A small contrastive image-text model, trained from scratch.
Model: 14.9M parameters, 48-pixel images, encoder arch caformer, encoder norm layernorm, encoder activation gelu, encoder patch size [2, 2], encoder depths [2, 2, 4, 2], encoder widths [64, 128, 256, 512], text encoder width 256, text encoder layers 8, text encoder norm layernorm, text encoder activation gelu.
Rows from block 6 of the image encoder, named by matrix and row number. Each number is 128 + 24 x the weight over the matrix's rms, rounded and kept within 0 to 255. All counts start at 0. Numbers have three digits each.
# fc2: MLP down (encoder.blocks.6.mlp.fc2.weight, 256x1024), inputs 832-895
fc2.13:131132153128097132089126136133122107129182137110164128080139132119131124150109097158119093133122123145145154100124114130167152131139087101147134151147164129121111149102083134147165132142103111
fc2.14:117137134161133091162114159126093154162123144134144135136120120158132188111163145115148142107170135098130154138156123144155150134136138149112133150133081132166127107151104133138081130126120155
fc2.15:102115124105139092155076181136097134102103130136117121168119141128140126134117146127159145088113131074082169171155126171111130124111152125149154131136127109140144128145139135145107174146128100
fc2.16:109119126126118129100107148138128114134122105096079155126145157116113136112112133097175114147104106100091113136129070116153114111118150146130097099163182089126125153126157142125101085142117133
fc2.17:110091157096099134111113126122138142099116151146110156151115099126115118126147086055137106139068147116156112107172127095121135095159097137101117118135129147130113130137170140113113139124133170
fc2.18:091124115114166123164176111129157127129120140110151108143134122101142102117139122131136146127145146133124107151115115131136129122112153099118125124138089121125131130111188143119108131163124095
fc2.19:131108100133140127129113135108122160113155110163115153196096113115140094100109130125141138108125158107137110141078136172114144131156160140103113107101107105127106102138143166139150108173111099
fc2.20:130143108131132131167146158145148115127083112112095143139173140113134116101117119099148134128140122084111158149171127132107127121149137130120117117087121125141129132116100153165105136151132113
fc2.21:162121064104126129133114123147160114140171120117142166157104156115120167131143146135173126128139127126099153100131142101143110110137133123103105148109129115118141148095131129146190125173141112
fc2.22:115142133128180104122114130115130123125176174148103134132159116109117130131119091079164116129066166126124153108163102197107138111159132102145118145087128133157173134130101121164138126126143188
fc2.23:142106122123121139099123175121162150141161135151171116126125114113154121112123168132123096166121128156094143111117136119167122143068114138117138114158153147146093121132121134100166140152138142
fc2.24:111129128118132141139082142145161129100131138110138120124130139130154123144113149128079142108150138112143138076117145129152153162105148161109141099139100154158133113141122106129146113119141158
fc2.25:119127138118162133103219085124102119095127156141184124171120123152149112120140085142098103140112128164141171154041115157157099157120120121123138116112106128132161073122155229139107137163167160
fc2.26:140112083118113156120098105118169109152169140087146155147144106113110123143175163095102131152154138134103134120145127124127136114155149128149111117078117147116126114137103119129145107135112112
fc2.27:132141139092136145182178122135132107145149152148127126177076109115142143124171136129143155142139153147129139153058136149140130104152156149114128134064100134081141139141146159165083130169133151
fc2.28:136144106103115135132157126126124131138130177103167111108107149123146107142137137129125122121129151134136134097116127137130109122136113117114137112099137135153107140096089136132143124158119115
fc2.29:134111151137112152159159120165128116124157163122107141182112104141110134101122099125103131073102144120113136165136101175104149136073156112156129162112118099129151145157111165152154174123131125
fc2.30:145098143143126125132110123124123129106071120152126125145126130117122125114096130154103144114119137071101115152066160111140107119114133106102162092161115151125108129127132111128080135140136149
fc2.31:095106142112164122157172104134129181120144135146113096175100122153152118117114116133185121115106143100147146173093091172104122125089134122126153135175134118127131091085107157146102146130141142
fc2.32:131119105115134123167131120125140112151105137162114145115133148098110113120145109138136106147102155137125114144093107177086130137106110116144134157149105121147163120136120134140152132148161158
fc2.33:139122150167130134127094160119132139100111109200130100105120151130103131139117124107129113123120108157112108113140120106142125107109073125141115135149162128156091135191145130087150169093152112
fc2.34:130127107099127156164153137150119144143148196129138120114142144135120153101114096116161141154156144163127117155119146147157129112152100151151138139143103090127141126143150174138114116097159153
fc2.35:091093111184155163121116146143118116159058133115104106132129136134114115135135125126069151100150149110109114125098100115134119110096121098125131107109133175133100123101151113099171125110117164
fc2.36:138122141106124120092129109135146121154083133140137161129143134161121154133170108119109143119166122123127115109115123088112099124139115150129110115136141104117123098097089147140089139072100131
fc2.37:130085147157131125116128123117145155137124109106110145123123136136131148134112122127142131120138118101160117172172119115085164144079124103157136134128128127116117108123163106117140146092122139
fc2.38:126114118057218160163145131146140113117129127125137142172147077152106115136141149102151155156153160143130099124184124171119104095143144132160106117166116143152138083118124169100140076126120121
fc2.39:127110098147137158065110124080117103137131146073150087136135129117124101140089139149116146114161132161120116122131085094140120129117138111130095110153145106113141156124106112091153083113110154
fc2.40:110177111133109112130165125159106132135129110120129121118114135135084119107090097110113116116121150112169089104102138097147103129144125172152122148138095125115150121129120165128149125158091142
fc2.41:129147096146106153173138143112134157137153130107140128137093157125154112164167141156120131159131120166133163157117130147113111171136142101134087112133132142120138121134155138154083153157079126
fc2.42:112097154143152125090159107135144088171111114110148125128170127148124141125128145106106153147159134150141169115149116150146108138127102090105120129139123120080132129131124117090118102118142138
fc2.43:105137139147123109091107111133082133077122136102119141128100112117132142126125120116131142142159120132124146140113112119125133098149097148141162120143118104142128122151145127165117145124129123
fc2.44:161146142097136051144143102169099124109164148134131167181116136113132097088120151113151160173111163119133174143036132173117134159120163110141139104110114110153149133118097130145159127190113169
fc2.45:141106109130122140100101102140159159114105134082115163131142108123089129151144155115134056119131127125111106146103111122138109139136147126154111121087080143183128132153129128182127136147129151
fc2.46:147159120174140105136116098133096095161088173148130128152123116149165156118117139090138132130132149105116084175092118101122138151123123146127112122159133145124147103119137117169084116082172144
fc2.47:134134118081089109126158153105140119115100131138109116150097165148138119143161122138128114130171137117155141106124154134146122137112175126123153156063087139154109128106125144149143117144131126
fc2.48:145129135115144146129130106151121099097130119122122129135134098134124135106164140137141094158171122132153122097143117097137113122107114121114083167154144138163144141136112139114155107112137157
fc2.49:129123132109101104125089118107148121121133088126152091115133094153142097123124124126157119133131098144127122147161122124143137107162106109116107114162144154139115136112086088084189127116188088
fc2.50:131109107136136130111075153119116100115093141072132134137160172170140159172137086122161112120122109114105123077148102073125090118136107153113155139118137113166108147099125095163137159130178166
fc2.51:135132133135142113138091142115146116109113134143128124113128140126164124130108136145158118142126154109158130148120105154126107144124140123115143139104120177141122136111104188209121134184151117
fc2.52:140116165112136116121121106146191158132121117139106145137140127139099122132106119137097099168135135124111085180127117107114161138148146159134130128136140118161128174147146128143160116152129167
fc2.53:143105127147109160109121123132116134137072176145136151105156131125125144136151123154106156111148114075131122112120128110148147134128111122136127142140143125126148133100151101117171138137123156
fc2.54:159125194132100067123093146143130138142155130105086110097146135119125101081105121145145150167145077100127140123140142155115150094123147120110097107138139106135147120098108121105124117109129116
fc2.55:114141163138134127114132128124146128176117136137107138154077157126185125125098117134158137145120123070124101142116141149134117101140165122121089111083121137125091141118128109128134129144109131
fc2.56:154134145131149095165097129126131179131138114174120122112165146121134131108097131111098149160132121143126112098187155137141116125136120124164118120118139122150139153139134097169135128099119123
fc2.57:139148120116126152109162116161131120127118157133130110164120136120111146105122086104129103143122121142113111132134130129144104112143137124097185122132119159152123120142144144156139148126107117
fc2.58:153146176144134146158107123121125079107134153108128131137161128109121104131136158130168147114118078111134155149134101129131150127138147103113104080110126106063112115131121100109069117170087128
fc2.59:133110118122101155102121114124184107120147146126121107177127139125125108099116081148141150152090165168142132091099131153151146132116121112109142130131166142149149100152106141122129107160116116
fc2.60:152123168163111113120128146108161096139131068110161113122122107123127129133128119152093097140170138168138166177108132089112126120111123087140113137143155149082112130097129117104109125175115137
fc2.61:114091113124112124112128119132128129123133105116147127153113138108132110165148109169172097056113080144168114156091109128129120137114172106129092123111118113117066150143079125113178130182111094
fc2.62:146115137141162105111086183107101154135139134125145149108077142133135132159130138149130145103103107096103116157112127134109138109151129136119150100109123135145146122115103113129144120133104146
fc2.63:128117128123132124095135125129099133100108120127135114099124174118135124080136152124117120130151136126118108120142137099161112131137121143171129124126132114143117140103146099136092117154127153
fc2.64:096158125112136171144123160131147114111122144080126126153113142138122092145129086119110124139125157144136136175153112143153147123131151093131113111105100117080102123109107115095152117153117140
fc2.65:105111139134154140098119133125182144130128110116120132117101114143147121151158096117149121177101140170143109137101114138039120123106104168144131189112113116120106170128154116147114123133156165
fc2.66:108148134139131138120148098160146123129109158149069138102139120149117133161136127111084137097129152097138104139126119124128134138137123111146101116148136134089139105132156127155103154079112167
fc2.67:143138085124133146114141144127134139154126125141116136133082136146105143098100085135117139107115104121122089172108094146185078123086104125121163127126136143163143094163158130108127156078166123
fc2.68:121141099111142182084129116120126106120132141154090129163148115114143139112122124111204130130105092086124149090207145153129132145127142148130124142146123114159158105109151133143152110153130148
fc2.69:164152158151138105104121091136146102135123113175120137102119100096154156154127149137062140110162153111193090151166086133116174100113154143151148132133107118112131139140157114135132114087121123
fc2.70:105154052107079116104139139109136086169137101096128119133159101127114141145131138131153136160121115146145108126126130135156092139152136123129141092093153146126073109111122135144125096151107109
fc2.71:172136146155117103124098129130114157111136086150157102099185130147093148176155147163076125131174110158140156097124128059118109129110098149122139155155152102148155141115105095097145159116095132
fc2.72:141164140120132138121113091179116092107182168167103138141165125149092128113149123095132126116134109074160106128181110182123151163138156135130139112136093110144114115085116125177108165131140147
fc2.73:094121136129141126131105126110138161108159124149132125092131119142116121098136122152112145113103137156127089121164163143133125158146145133101130128122124126173131153139153070090080112085109162
fc2.74:102109150084119132141103174076145151125119100131133146171170109127136129135134082120157115161090141108110082139122146130159107110134144124133082106133139099127100137166121125117078135164128132
fc2.75:140148091155101121106105106129083148135096104122157122141067097135137137178115156156085134137138179169123112100090190119117145137165173118123121149113115149136066159116162144115155116149105107
fc2.76:076109113135116134123105151122110164153128138124127145145135136080139112151156122170114101155137140164117121134127160123146122143111131112133108156150153131112118175108133146141140100138104116
fc2.77:112159125117102123160179141092164136135147137120127132141095123114165092152113101133181132185132131112106078174093117147145102166128129108096139129131103133135124121129130188114114108181153143
fc2.78:112130128161110108106114163138168177118122128124140107122113144116130122141113078135112170139109109123132096113094141137123127142134117146137145126143093131143138125135144129136113126136139139
fc2.79:115142142140140118107117155135136127115142137134158132097107137116133127109098116134081127131112072155103155123115149119138121121109135144126082123120128121110115122112123124111139148137074116
fc2.80:129098092168109126163077106115112117114104109139155104146145103111133139130157119192107149094170117140118165095125093152088115133104173140101130114112087120136136150133128088145058096134162097
fc2.81:121103160129125103124130158143108132145139123151160105106113168137138150143114132121090121114160118147106102133147137081096120092093113180146124154153112163115137154125129089108159135125152130
fc2.82:134130147123122118102180118161147092126113138140108156113128124128115153131127163113161104086123135135143110120073139151125143129130158142137166149131138133135117134153105201144152115109155126
fc2.83:128098160117107133057112100106140133167150140144134137155127136163101126118127123106125113122072177112108112136098148128142137113129148119116133140143129132151089127139107151097150120129136137
fc2.84:110135145118107125140119185109113135141134074168130164143120124161165100118113138150120138148155128168103122111116153112138147100139138139133098132118148131137123117115109146095157129127114140
fc2.85:109118123111136122106108111115121158121135130149096129110147115166098114116133162107124104067116092091172130144143103204111134124126147125099152151141085143131152165096148092141115163096157144
fc2.86:144151097129160115100176098123128124158116144118105105129125099109144122152118129120114131164163150151157094122124174139176149125133119143113127111126111151139119134156095127123112124118115116
fc2.87:128144160094146131130108127140135110138132084122096101121116098147107114110086116148099122175128146141146119163127157117108159125135100097142163147102141106120141149135107139167112135131139131
fc2.88:150173126098109138151115092120112094112132084157089121125143136129158146117139147122123147126160141105128135154125156138110161142145193136117105137097107103094140144135130113164101132140170153
fc2.89:103094148161100156117132137136156150151100096125111139129153091131117136112172091075160143090101104101054084167086135123141087170156136113087102089140133123097133111134132161120133127126134088
fc2.90:143134105149126136134147132164164176103102131117137139121107136127141153168115103091103102156157139123159116150189149140160139138154131148141139173128143131106134124145112126137102121155145134
fc2.91:135111149075167120119103126129186152116138120112136199075148110134135118106118132143181173124167133125132141110199128106144119105135095152152160121135143134131115146137162099144155120103141133
fc2.92:137127116103081142087096148075185140130077105128129140122117165130113125176129125107098112119185097172154187096149142120077112106099105127142129137105116137127112146140096127128119126113115115
fc2.93:117166183154127095171101114150110105135131139133131137076156143116148098147139122128112127116179129129145153109062112126125136081135095117105141081137109102111157127128124117126108134148133142
fc2.94:133132100097156138125093133153123130104105141164145103152124159128117134130098101156105119168120119187129133126153159120098094125123113135149122132128170154149137111109111134102124157145150125
fc2.95:101152143097143149109101134127100122156155134108125122105089153121128086140160118122120151121115155061144113153130124166122155124168163098099127132078053155114103108147187148162102155116116151
fc2.96:142147071091125100135130133122126147130132098156166141120109126126150093164116111167184109123100074095112139088145145134130133120119186097115130095091113112137108131105139125169119093190122107
fc2.97:150099119110104121156123121149166150149098158117124116171104088129125165135116121075148093112101080112131113100091123175120159107122122108146104128110097124148178129169149168164081129165109181
fc2.98:114161139174073149111078131110108118127142144107111141142126114116135121153109132183148142114139123106094174095125115147080103164139173134080102126121145132100108111112079089149107090138122108
fc2.99:114138178157135142093109154108084106139112149122127105120124094103111145139150123160109126150139111158147125135131094095137153090104082114123117165168175108137104144123113132110147128138110129
fc2.100:123144150167121144121086123154134082142125150134152133114135156147100121112112161125149111128137103088151150107149124156107141117127110164132113154114083107138148084093099131158105133136169120
fc2.101:107140138110114195123124118171127138122148089103126136120101149104131137119152149160115160117142154076151142135156127143145145135093157127099121111117169139126098150127092159134113134093121148
fc2.143:147119114126129140135095123117149186131118128152136122095126158138130135126118100111131159178151128129129149133158129064133102146142166122117099104138128110118105143151121096156126144101151121
fc2.144:146104100177143082134137143138116140122131165124119108103155125098088150187118154105141120070154116109160163144096112144137114151094102110176191136143166163110107123139113131138112102125120146
fc2.145:117125109141116130123107104128088162127104154098099156126122142132103158116132100135133121144125123183136081071108133116163126119120118132128141135172144178124165111148143106103157127114131119
fc2.146:103162136146105113156120127129078119131089138104143103137104117115135123151101118135119140167090158153087131094118120088150112155124127107112119122094162139124147128118139143119132127115153141
fc2.147:117094120109146139135172157156125130111115086169105087168126138162077142130137109135147105083101162118130099128128148151119094117116091131123137150134123137134110126131149178134163137167147145
fc2.148:090170126173137126159123119145096108142136141111154140094101132134153126120086124096120155109124110067138109113103182175136153120177130099117139147122079172114146142110108123152102124129120152
fc2.149:182172147090131123154149132109150112089205125121101139159182129168115097158136121134154146140161068092121079162129107155124165133155169122101193153154107114113122141137116144158147110149117131
fc2.150:124111131093090140099158097128101089113123150083083120144080127075086117125157140118148125099166105149110149146157106167151124103118122077142089131086141146139113126130122154136126135134103119
fc2.151:171135154154159107131151130114151118126163130151143140149084144127099145166097129115134133142071160107091140137088096109136105152130094136154122130157119143170136119149131133128150103119143091
fc2.152:142154126110109117125125126086128124120052117125151120120135129139131113142128125108124126103105111087149116109129138152133092101134173136101145136090082143127101145106175148105100127097104143
fc2.153:143177107074153137134113128127152113138112097113158146137129104112127111129170152164176080184161093137140100096167147091128136110159159144106117116107100137091135100123169143115081093138108124
fc2.154:121153136129115111136131143107106129122106109129104097141125138191153157126148102097143156146114117127105112123100111144126112104140176147093121119133151091120122173121172117112079124155090126
fc2.155:118129163094130157137123134115095155075111099119150193156143120140092115102101141126162126066149130116132141152093115123124142131103128080106101140149154105123104126105147161123142165105160117
fc2.156:158099160138161126124075129119135107093150138074127122143163115100120087179131140119116060184101162123118131152123099101179125131133130138105125143102115070116158148128128145109133077151131140
fc2.157:082101126165161121139099140098139123093142073141102126110085156084118133099142100131152154132123157102131109184104144151127151125160179094135136082157105123091107135100127132090095126131137152
fc2.158:147119115127142128139135128093094103169150141080156122106140114170146134132127143103124146126118124146149087114140147141168111122123152135109111123138090127148139119148116107117126139104112135
fc2.159:112145100114147130136105100149146133109134142164124141114169142116090122158125138093124124116100122136145145108113125138110136096111135098131103131168115103141173148075088112107131148101131119
fc2.160:113157142134108103122154141146191148130118147157078130125098164102143073150149125126125114120145116128081127136094133141098139135141199130128168157138119180134093160131142122132135111166145194
fc2.161:144123142117144104118088138141141169138121126083140144073159120160137150121097141136113173074190095188105148166157134103156131113124111136117134102120174144139106152122114102065108104068124076
fc2.162:157108153130163118112104116127106132132121136122140132125146135133108118115154088121125151163141137158138136131106135112115099118122133142110147141140100134155142104161153129142153125129123123
fc2.163:142096139141145118124102132136107145137115145127110100112142097168176109148113082124157128126107131109118093131134173121122134150132110139152171132128143105104121117123125094157090141102161130
fc2.164:108166139157121126119125150147144093120169145140095156134125131121125137134145149141125146145137097125151113052083079139140146152110127106138139124088077152098117110117141135171119100112126180
fc2.165:088126142111157137110132138070144110132161125130138141114134151117114150112146107156141121156108131125091129105121130131130141108132121135102121126137154152110149125134134141136108107149132126
fc2.166:102135110120107136100133102127128100120092064124179112089112128110123133155101168148154096117169084155141149118138158112137111133144116107108112108145154117110097104136106101123112104140105059
fc2.167:134116139128130110163146114097125115127144126185139142076123075167165164109119124139083142106135151129138125110141108076134137119144120124110123133140160125130138091108154106138110153103146131
fc2.168:174115127140123114175139086115149125096110113136122105155127140153086115103127138129157102138087121138139115137141149108148142130159097136150140132100154124123129125139189124138137113127140144
fc2.169:122119107112116119130130143163121194129084080129155117109124146156108131112131179119102136098123096132126086117126133122120119102118159126117117135118068142171107144139159098113113132111123143
fc2.170:151143118120115148097153089097178100145162138182148100119147117123137172127089179122092115112130116141119120096135113125158138145112064110142148118142128140103084076121112132140164145093150125
fc2.171:102124131199102145140201133125108119138114114147095115143130083116122144126148129105129095116098131107150133162067110136151154129118143124150084130155114124105101125118095144115137105154089110
fc2.172:134146132084146131142142093144139108116125110125114160119130131141134123162119109099181120129124144090132131121147108143143127143161178131135122147075079130171132145125129158163094131135119133
fc2.173:113132091120110128114148113154125171119087118123132129172117119114153124110137113136120158145104130139139132140137137120085158118133140132132136119140095128139125127118149130140123111151126141
fc2.174:164129142154095145127080120152122108129144121134108151126119157111163147134097150140121137153110145129157141107109112092086137152123138139127142121126144139111142131129107109148085118116123119
fc2.175:135121102118130124112129125141121106113127141120119146120145132125125132119150143148116137151123140126153151134106123112107126122107138135116133130137157172131103116108092115105135147148120093
fc2.176:146136088124105117101128181131117129116115136151137151114106173146113142080115122115108115156104127136123112132061121101126128142125157122134140153148116109182135143103131105112142162142124101
fc2.177:142127130080187170138158087150108104152166134127126148162138109171102074107144117127179150128108113123120160087211101157124144138141112123126103112123130117119102122138091132139134137148128143
fc2.178:069156118146094125156149108157102132153118109108141139121087152114163103178123133162140152118144114136156216119142124159102148109144166124116142167101112132131063146120089149082138141156123111
fc2.179:111153165104113155147152163137105112130125119143126164156097163096099163130086113156118172140156140121104163169100105108105119120093128148153136140134144115117129130088115145121130121110145145
fc2.180:148107109137124125158106116106112109111152159112176111102104120107109087183156165143120113073112123109121159113084107149136130147149175095129110149134117097144125077134140136093150136138120117
fc2.181:137114090100136101102120140160100162089166133170140105108095134108119100153166108149130115133121147153154105082109147128127117149144134133139123157095106121134135146165108110124152122137156136
fc2.182:162182135131159135178158135152096131119133126142130162185114141121101144115124138149138112148100158133081110183087101188120179150135121117115159150112080104142159117099150187142170151177119136
fc2.183:181140132134108126079108097125130103154182111145119109050154140125085133107141144135100131164096094172160131097182086111126116089138105155102095100168161147143139140147150074113163151096139128
fc2.184:140157160140127115166164157126106118099122110145158157131123108177118155134154154147141132096133111159147167169084124144122120165095135114118107103124141096127139100148145096150081130079108182
fc2.185:110155146155146102111126149119133157121098109162135089125134121114125128073131078137131119150059153126137145107130147147124062112134134139153150149116104111118131142113128148152129129166139132
fc2.186:114139138166123119138128109125126105110133135118146105135105128139114132132129115100094136075149123088135081117146087135155132148122156119164115124165122129125125119130168117146086113099117171
fc2.187:142109109125120101125131104145141153111150126094118136074075151138134094144141130106118143088162122132133124106099151072108151125129147132147152108127168106162157142110141097128117131072134153
fc2.188:124091120135070155138158101157161109116097125144105111109149131122150162140107146131084126115123103150127142126139119128121135120156115132135114149102116137106119106164143163085176120155126108
fc2.189:115146122124119154188132124094170115116076139157117156113070135114164159117120120138098136115126109141122129125129123077130134158129133112086139110123090081138130130140195141108098150165113110
fc2.190:145119138138102103122144120167142174123134139144106113119194121135110125130155108122115137167082147160091132131161141158121166138130123100136146163115147126149124099080090146142105149120139125
fc2.191:095094055140108137093090183138134109086139124113166113134128081124093098126101136175141135119148125163110141043158197172111159129133156107125157081073127137088113160092094118148146097185097130
fc2.192:125067145123125145195123149098114126138159139140128117129101100125123146136107125114097088086126084142097133139137159133135139128144099113124131114111149145106115109158122135106191113162103114
fc2.193:124109109099113149114158109107126114150138138110071122153116158131093121146134132092111110065154158107120158117080108186119183129109108137117140152133089125148110162138119178155186132163139152
fc2.194:103156118094163108176150101118120143111108104170145132144137160147161116130162130118148089110116138120135164140138136138112117154112118145152123117126104165157115150104119149127137169156120108
fc2.195:132134134142150125124154155147111115156113143162120085147089124121159112132112136119102126119122127123141133113103102141122139116141126133108099120116129129129146132098112167165107137163150166
fc2.196:140121112158131120109144126120127156128147118114118125136129150132140109130170142110140099093161127149122133120122109132093162154138126140141137154120100086148142126123143157109117121138097148
fc2.197:134130177153119142117109107124134119107118132124104154106132095146148135136104092154098096106128145136147087106177128103155128132123103125139112136134166104134153156158143101118115097115149132
fc2.198:135108137133099147129129125158155111142143128108145125152175085136112134120159104131131129086128156188143114145112121155146117126122123136079136085148140135065116093129097157130118153094119132
fc2.199:164115133176122099097110146133143134168126123157118128125156129147148107140104170105108097136133107145128129136121110082154134107150128151126112149171174124114105173163153120102135115068131121
fc2.200:146143125104101140125134119140111137160136136119162139107133092144135126130100142124114119138123130156153161084157157103133170099141141088123143109123134154103131153126101132118122134133138160
fc2.201:135133139113120125093184120123146105078123163078161133141119144159117122129139120132150093109165117155102116141108131138151126084128089137147105119137121123112153112146152176123136129135145155
fc2.202:140114140195139121207130127132124162134139123129137134143145136114171157136097154132122149099177119103090165141147123125120140129128147106134129092117157095142144121121083104129121136122112135
fc2.203:127135091101132126116158107138162123156144164145110077176111148123104147097153129129116114136144118155144121138138113114160108077110117114160166110146115154124120149095111125163102129149113123
fc2.204:102158197150169137157127125139118138169160146101152145144117108120096119147130154118150163163149110123138110135148127157125146176122097150138144089106112120158108117109137152111126126134127120
fc2.205:110116126075162122140106153113102149109119113138135115125104130105141170171145108150116123117134103121124155151141148136138104132126142127133124141054132105109133110139142138121104140181152105
fc2.206:111127125133136147092132126126097144125082103155152146081137146135103111153108152160133131145143103168132162121138126087149139101104148113141101132179137129121113126140107083088114156120134087
fc2.207:117131117106125123116121132125154127128109138127132123133128118156121162112137149086128115041125119085131088108143128140126118132141122111145147126110135106132122096148166093133095142079187126
fc2.208:147127142089109131183120173101135142131149111089156129142095147098097139129116125169188158192130126140111100108085148181090123121117089119141129119130123158149095139105070141109153118143134113
fc2.209:138145158076138164150147142120146104153182138138127132138157126130105114097136085136127134130144113118169153111212133191152135118112102184126093152090114147121134082160138159158151151114145173
fc2.210:162165133106149143113122122134125138150151157119128112140139125105151114151096124115133144113130126077125155114140094190143106168136150131122130108092077126141152119152138094158114115117116137
fc2.211:178087147142125143110160115136108136103130129153145155132113169142127097123103124158108097113122134132147137122086084113151127118104107153143151134109125144147105120125128178139128116161186097
fc2.212:121121119117153119148130145132130119146099127132123121139110136132143158115130125132118120100111115111122083100135108094137096097146132136108152125131092099162110152113134091151141145089141121
fc2.213:163117169125148102123097101110095100135147089113121147115133112138103152140107120118149113107120140095104121161154094141111119133137145115107136124152094159160122175153105086149147121092102144
fc2.214:134117149114102152118128151094125104160168126104140101133119101111131133126125133136113135115059128136114096077142155162150152106088098092123112153130143108117123143147107113114167139079135125
fc2.215:112159135153167155176105084126114121126117122120140135104131123130154096162135143105117116121147155160125164156152117145097151103123083145102096101094111130137110092093079085119116128101121074
fc2.216:130111132135119137150170145147169158164094165160096143144157119117151122120152081119117103151097148105151119086090114119140104163152078141147133121134139119111190110148142109115111136108169142
fc2.217:122122142092139122144109141156079102120080179117177154090160112137118114133140136124098137167156100131128142126225158126161131140146088118155142101140150129116195121143139124146075154144153133
fc2.218:135147131112120087134137179108083146155127148155151116102103076155153158120171151168099148095151135117131144118088172163125136164139154093157123100134146168106126102125152105145110096143087143
fc2.219:140114112148120123120127117149139123152118154127110122128152095136086135151142102148145139118117115104109122098150133154118131114134150093121156148155126126143120133138121071152121117098153121
fc2.220:126113157148123123091149107124145131123166150134080127110130111148135128105131090104115128117133146097144094122075115146127149108097099143120166117158159106137136118101135136130107102106116102
fc2.221:138097133151137136123131114097132117133141176121165133169158134145124120125092152125145128083157100123132168146093075155125146096118108150160140126118098136137131155114095157146150124132140113
fc2.222:121130152156100129123131142114122129134095139159091106089134130151129152137115135077091177080131094109156109094110142110131107141088162141142140157123115123118127139166146112115111157103107126
fc2.223:109120107171089116115132148130122127106136123132103120137091156117126122142129134111154126158130077130131135083120141108147112152096116107175133146129141106117127110111101176115117135110117133
fc2.224:136125144120155129138138118130116157115128114135113122131126129136098115172125151142115112124160136111134133130156121105131117114136160119129124132162116137150147133119159120133143145104090138
fc2.225:135090123098105117133154132098087165145145147120106106162093103122164112121079093173116135159105095127104101157073150136143165132114109114140101101104128139130158126134123149103137116154117158
fc2.226:137125107123103163144105117089153122137125148106177120090168100128124134167122118155132170100102074137138170136154118129126159139132135167111119128067105095133146146164138138157137143106120135
fc2.227:109143139145132122141132122138104111103139165087123178113150161136128137128125129111137144137117108083129109136118083132128123170112177085145115123147129120163154143096133098156096099110127129
fc2.228:119084110168111157123145161116136183148147123150107127147168143109118121106107101175145108153072113154117129142117099134129141104144089136145134157159184106121137126107073141119177142204129105
fc2.229:127135108148145099169119130123124140120155099117113113149081127137124153105131149117122138086081104115140140147045070172133151149102113098146125135156170130157143147116136168135143144141135133
fc2.230:110143183134123126108101114151123134126080081145115148090141121121144118119106132125123147148125142121168130128125153072142145118121118142129091127133084119115148132156159091092084157118128163
fc2.231:114105109097154128122105113149122117117111115133078151132093128134171120147129101139188140167106128098133106170131152141106125129143167101146145123080118137118096116116125120126131131178123148
fc2.232:137139116091158105106102099147174084120132120073114105126148115154149118151138112115136114131157132098088112123173113133102124167101145084122143109117108138135091152114148070097124161108123105
fc2.233:139118152138118106126107134101108128144127071098171131085124122146151128098100157121092128132147149145116126157148134086135150140123113154097145134133155147128141136152116064148146134143127106
fc2.234:128156130132135135156149128128094115154117130121151149173104102131153170113116184133143120159131111147104160120121134121102104115196153107139132119104124161110133112095120145097104160171124133
fc2.235:121127116141120168103162124145112141115112097148135129113084140094154112178139140163083116121149121116112158077119158086088123116150144154152072115113152124129129146134143124106153149127123155
fc2.236:113144114120132160133113113152135107127099136143125158104115138141155135152138161117085147130145141102139160127174107157117124133127136129068105129127102138111146135155117134108068137098131109
fc2.237:151095136115120130094102129130128180110170131134144158093171124159155125118104131162124133148114094143115088079172142129152144104104112123116120109130164123132118128130117071145171092080116140
fc2.238:111131137102165100150117105109119139139126174125138127146173130073126114099111113166144144165117129104156116124176125150113180153141149132147068137115125094152105116140120100124112143129118142
fc2.239:117111146180139111179111127122134189125157153195135121131082135155124096107092134085124124108109168099133138113164133151126152156114152156136085095147122108143111144135113148141111115149094147
fc2.240:148117110132109120109134148129128160113139122145136088155091116116162146134146119129112133179103117160135132135157156135158100161143115118124140136117141153160116129158197167164107127147109074
fc2.241:100155143125127112145164117136123118115128085112109140139100154129145148147101152120113143138164127100162131139118139118119133134126163113104153084107122106123133123116145171124094078205113115
fc2.242:148141123140149110148115175106106136116113129123110142118168172138134112134147124121146149138118160110140099111175127146139138122156112099095129125144148140147106157155154080111122144105080097
fc2.243:130115152132127092121139124103113139120113113148085098115115177177077106097118142148130084121110147147104100122186153111104125130140111135110155140113165122176125123151151142105126107157097116
fc2.244:171116114129133071143103149115132078105149130126131143088149062123160141123134121155148132099127151104104170172158093150108148145142143106121170074109104125128149117106054118150151108122137148
fc2.245:159154139131126121108123084109136134141146155145104142170180169115098185088138127116092107124152133103133092071195116126090158115115064149157163113181136134161155115123113092126136172094131120
fc2.246:121133135136170122116136160132140145159113131121128151123180160174114114123189141106133143171100126133136141122150171127103112117121173111156113075098110120150155127109109095128088130130103128
fc2.247:122125111095148156116142133112144140116178152125123129150167114089123159110114118105142086122084138149115157117121133148131131103138097118106115130177178129136120119133084179109167108138136082